From a checkpoint of a small image classifier: activation relu6.
Rows from block 6, named by matrix and row number. Each number is 128 + 24 x the weight over its row's rms, rounded and kept within 0 to 255. All counts start at 0. After the name is the row's rms in percent of the matrix's.
# fc1: squeeze-excite reduce (model.blocks.6.se.fc1.weight, 8x128), inputs 0-127
fc1.0 189 [190  92 167 113  98 133 149  64 101 111 103 103 148 117 141 108 107 131 123 118 128 135 123 122 133 101  89 172  88 121 132 181 111  76 112  99 128 106 156 154 138 154  92 112  93 114 135 164 138 127 128 137 106 106 105 142 134 138 127  98 129 145 136 130 136 125 126 114 131 109 147 131 109 123 137 104 166  88 136 134 132 115 100  92 115 115 126 151 100 129 110 106 150 129 115 170 126 106 120 128 117 111 170 102 138 149 132 139  76 125 135 112  65 156 103 142 104 100 122 183 145 108 101  85 125 116 142  87]
fc1.1 076 [ 89  93 132 144 145 108 130 131 146 105  81 137 138 108  97 109  70 157 142 102 105 102 127 159 128  96 102 143 171 124 132  87 136 140 102  92 157 123 137 143 125 133 124 155 123 194  91  97 146  94 131 137 139 132 143 153 117 124 139 125 148 131 130 170 127 134 138 115  82  97 170  78 102 138 159  93 138 145 110 109 105 115 108 138 138 107 149 108 118 102  85 119 140 116 121 179 133 117 113 120  82 146 109 142 116 138 136 145 137 151 111 130 128 113 122  90 119 111  86 140  89  97  93 102 118 143  74 129]
fc1.2 082 [107 103 108 132 103 119 111 128 135 148 130  96 155 117  92 140  94 111 144 160 107  92 152 100 123 131 117 112 130 191  80  95 144 118 152  89 183 143 138 107 112  93 124 166 100 136 118 123 132 116 159 151 126 100 116 131  97 141 137  86 146 106 107 126 139  76 118 115 126 161  92 148 139  69 130 160 139 147 117 151 168 147 107 118  85 126 116 165 135 138 156 133 120 107  80  84 149 108 138 111 135 144 132 136 100 133 110 148 145 128 178 102 107 112 145  99  91 116 114 115 114 112 108 126 121 128 157  84]
fc1.3 079 [128 120 115 104 138 111 128 104  98 131  99 169 115 122 155 126 134 107 174 120 133 140 119 132 111 135 143  85 160 150 116  88 134 137 105 154 145 112  91 109  75 121 128 137 152 134 140 113  86  78  74 117 135 127  91 100 111  64 113 120 130 159 144 133  54 113 118  99 133 125 145 124 172 129 151 135 175 123 132 158 164  97 108 187  96 169  91 113 122 125  91 103 108 121 120 142 108 138 144 132 120  93 114  92 106 121 129 122 147  99 129 140 137 132  96 113 144 128 134 116 111 117 109 123 158 129  91 118]
fc1.4 083 [104 128 102 127 117 121  61 151 136 165  70 140  85 193 111 102 150 128 120 142 124 110  74  93 121  84 167 110 115 130 133  81 129 163 112 124 139 119 143 130 139 132 124 150  98 158 119 106 107 121 111  94 136 115 115 105 131  93 171 112 135 140 122 132 139 126 161 137 138 108  99 157 125 108 114 110 142  93 162 114 154 122 104 141 149  99 108 125 124 114 161 140 131 129 174 130 161 111 121 104 155 151 128 111 175 104 111 103 123 120 115 119 142 123 132 142  89 101 146  94  83 136 131 173  91 145 154 110]
fc1.5 072 [143 150 161 123  55  84 115 112 116 112 102  77 132 110 128 128 142 123 107 111  80 126  85 113 141  76 161  99  97 115 109 119  99 150 104 119 143 159  97 105  92 106 134 150 109  95 184 108  94 125  99 115 149 105 160 110 106 144  91 100  90 124 111 110 120 133 129 108 150 121 119 139 119 109 119  77 108 108 138  91 101 118 128 104 110  87 150 162  93 147 136  84  98 152 127 149 118 117 124  97 103 133 117 101 116 101 137 144  89 147 113 120 113 134 144 101 119 113 126 149 148 115 137 110 102 112 128 124]
fc1.6 080 [187 118 107 165 143  78 142  81 143 125 101 125 133 106 117 132  97  82 107 122  90 110 123 156 178 124 123 112 103 135 140 118 101 118 148 169 129 167  83 143 111 147 125 147  88  87  90 150 129 114 138 129 123 113 120 126 117 101 120 128 106 142 103 146 142 126 144 129 114 125 126 106 144 135 130 105 139 143 110 161 119 138 135 116 134 111 148 118 123 170 156 161 169 143 119 131 100 150 146 113 144 169  92 151 186 106 110 119  73 121 150 136 134 168 138 124  93 117 115  97 125 190 104 126 120  79 120 146]
fc1.7 084 [145 118 140  91  85 108 119 118 145 144 110 116 166 129 104 157 143 126 146 144 126 120  57 106 141  96 158 125 107 107 126 135 117 155 132 110 137 110 108 100 131 151 128  96 123 121  99 168 115 141 129 111  81 122 145 103 112 134 136  97 116  87 119 167 145 165 142 143 110 116 121  79 133 154 138 139 125 103 167 131 134 100 171 158 101 150 105 115  93 114 163  81 155  88 107 120 154 124 111 152  89  84 123 147 144 144 131 133  96  97 119 121 114 136 155 149 182 148 123  63 125 112  97 119 109 127 105 115]